config.yaml
model: "contrastive image-text model"
dataset: "simulated grey scan slices of phantoms with and without marks"
train_examples: 122500
image_size: 32
crop_scale_min: 0.8
horizontal_flip: false
translate: 0.06
tokenizer: "word"
vocab_size: 25
loss: "softmax"
embed_dim: 128
encoder_arch: "mlp_mixer"
encoder_norm: "layernorm"
encoder_norm_position: "sandwich"
encoder_activation: "gelu"
encoder_mlp_ratio: 6
encoder_parallel_block: false
encoder_dropout: 0.1
encoder_inner_norm: false
encoder_patch_size: [4, 4]
encoder_conv_stem: false
encoder_layers: 8
encoder_width: 192
text_encoder_causal: false
text_encoder_width: 128
text_encoder_layers: 8
text_encoder_norm: "layernorm_no_bias"
text_encoder_norm_position: "pre"
text_encoder_activation: "gelu_tanh"
text_encoder_mlp_ratio: 4
text_encoder_head_dim: 64
text_encoder_fused_qkv: true
text_encoder_bias: "none"
text_encoder_qk_norm: false
text_encoder_layer_scale_init: 0.1
text_encoder_parallel_block: false
text_encoder_inner_norm: false
text_encoder_drop_path: 0.05
text_encoder_positions: "learned"
init: "torch_default"
residual_init: "scaled_by_depth"
optimizer: "adamw"
lr: 0.0011
beta1: 0.9
beta2: 0.95
eps: 1e-08
grad_clip: 5.0
ema_decay: 0.999
steps: 14200
batch_size: 256
epochs: 29.7
lr_schedule: "cosine"
final_lr_fraction: 0.05
warmup_steps: 280
weight_decay: 0.3
Rows from block 2 of the text encoder, named by matrix and row number. Rows with one number belong to one attention dimension. Each number is 500 + 40 x the weight over the matrix's rms, rounded and kept within 0 to 999. All counts start at 0. Numbers have three digits each.
# q: attention query, key and value (stacked) (text_encoder.blocks.2.attn.qkv.weight, 384x128, the q third), inputs 0-63
# k: attention query, key and value (stacked) (text_encoder.blocks.2.attn.qkv.weight, 384x128, the k third), inputs 0-63
q.10:474562565462485499437538567518463598467445500458557463446561509568479522483504505565506493473543504502493493451558481515532513481506464480459534478505487467511496502531540476451567536461510445
q.11:505509547468485514459533558544435552451480520461550494451520525529460480471509513521494466480545524481500427485552479516507527471504516529474549500479454455514516518522522477437540546463513437
q.12:462597577451500478432547570519463596485443511450562485460546510582465518468512516565526500464547503507487488436558478500519511472498461475447538461513486476521490496528529492438555543471516455
q.13:456483588518508487447465541496449589468501493429508489494494525573483551458520508472444544517505512536553465474505512531477492540560452456498539541491517438523486516534523464499518545445509481
q.14:528462384498503497553512446476561408506522475575491524519476433420513489550504512524536498535486475463481531562477515475531497501448553542526461486526489588461507484473428528531459477549513531
q.15:547399429570488560558458427480519443515578490566406498523456513423518457545486477423493474522460499541480517562451518471504447511519509516562468526498499518471522529460515486553448457533459537
q.16:497497445504502501513517503489510475491490475519518501511487472486476512523506485550550489527511464483470505513513515471555510492495507497499496527515484517459486506515491489516499500496511495
q.17:444582590446506450457514586524474559473448507415577507484538511578481528435525532556484533482529499464536457441545480529476560494479493472441533501483487469545479468547488495453558553458545452
q.18:474550592495489530427519564522438625458456506468534451457560556579481525493490480512494467465561516542484471434570489509545463491551425434475558496527503430500486521527587446451565542448492438
q.19:470590588457504485431522580528472588469447515439570472468549529585476531462509513547512505463552520505498461435558486503500507494520466460445546476502481450525492503541546485442557551466518448
q.20:435601587442522442443510560513485571496433499406573500484532509596495546429533514539498532469550497485542488426534476516478544497493456445444522488493514465533480471542504499454557549469543462
q.21:506527417489490475555507482516559394525487499553492533516501426459528480516490500531543499502475481442476531514491502473507546480427581558495467454498477587501511476490409564500507473563509515
q.22:470501427501517429531479452436585414557496461522512547537469426471539514501518506521518539536465468484524580542454533457501517518449519483510433467521529592494466444472414552567462476543519566
q.23:552462528540503583476493526560442548437539539489459484496505582497471475482482478448474448480528522520492408503523479539491478489574493519527548564475449405485529565522597438457486500474476480
q.24:519507539508501520460482511510541529481513511501463482527496562506488505496507505454483506498498495525489471498503496522479493508530499460541505528473512436512494501490543475492499481500483499
q.25:536419431527492510554469439489541407509546492534452528537448487430522489520503493452490506527469486478504500561441500488470505525483551546541476524486488524480518499488457517549442468546484535
q.26:506446495548518516508437462489511481506552492506448510535467525484521500493499487440473535510491507538544497513456499493490455537546449461542503540500514469457505515504535481561456487504484551
k.10:473464486574552530515469424525489465523569536520452531452512554490586485497511520450510547474511526513543534504411517539469520533470518440519438519454555472478474487527460552573455483506490577
k.11:436498513593565523509469450551497472509532522505471508458528551511585491487501489475516518483531489533554549482419482529465491533480472427530474503438580473514474493522499522555458496499484568
k.12:485467492578558524531487433516487467526574540512465524453501545472587489503515527448502552483515534538542525500422519539465514543458512437518440511447554486479468489534481551583443482498483557
k.13:491423460459507497503453490456412546549526469530499511398552479540537540557473494521554555554512525490494578536480541482532466476484509529465431422482492534435491495501442503543488532462530481
k.14:516576531486463455514527542515572475480471528482489469602435478464450478477506490500486439470468474513477446472534467502488510471530485501508547549560484512549517489482539483436523472515468492
k.15:497554517416474471453524565475517507472409461478533494532516487552417500449517460548495470520502464448497467489577496483514488493531478548477560486557449476534532498491508473410581539487512442
k.16:486529504528515497518496504525555457511485540513476482566469507498513477472548475503497494475462476502498457495476481520478522507473516490507503496515499504484528467506490506488522499534469512
k.17:498437479575527540533466433508467505527567519515476515437512515468553513572471527472508523510509522543492559527450519512514494506473502477499446490450554530472475511498491511588429480500503537
k.18:451461482532586529482456428521462462523529509499451586420524585536578484459563512452518571505538519486566518505430540521472527561438520469495449457454535437487480485547455554555479541497496553
k.19:478448479569551538524471437524481480527571527520462528448531551486594494514512517459496566478515533529536541511419522528481511538469506441508431504445564481479474493528472552589441482502493562
k.20:504418463550522534530481446499462505526578522517473519427517497464571494565484531471508525500508547538515558534452512500509489504462508471500437485463540532450460518516477513582443475487496527
k.21:517540541569477524529543512522564495460527507496493440580445478429443457515500503474458448458467460538452471495523466499494512493522498475529531575539543529563517536483556469498471446522455530
k.22:600518478466444465545541544452527541506514526501503452560462429438445476555454507533489450495463514503428472527561479475531501444521533528480525541581453586465514508470510487472517425503495448
k.23:393526523483551486444472491535463488475430474492527525472541536588513539421553492493512527533531473476583519471479514504474490541472453479511513444441498406542493484531514504477538607492533528
k.24:495503506428486505458494510487472495482504496514507523474473512537496546510508537498510523521529530466513498503533517480491509475503492516501475453459464481490481533507507479500491544508513483
k.25:502527522428448453494520575477533528490439483470546465555489462504438526504484473541506465508486469491470483486564484483516472457546476551496554489552464506525529507480535463434549510501501454
k.26:506482471383458470462483554467462545507448455492535504493528448533459535519495464569515503547500531464473497499572522455536505464522514568456521434548406514453522491498483472444568560466549422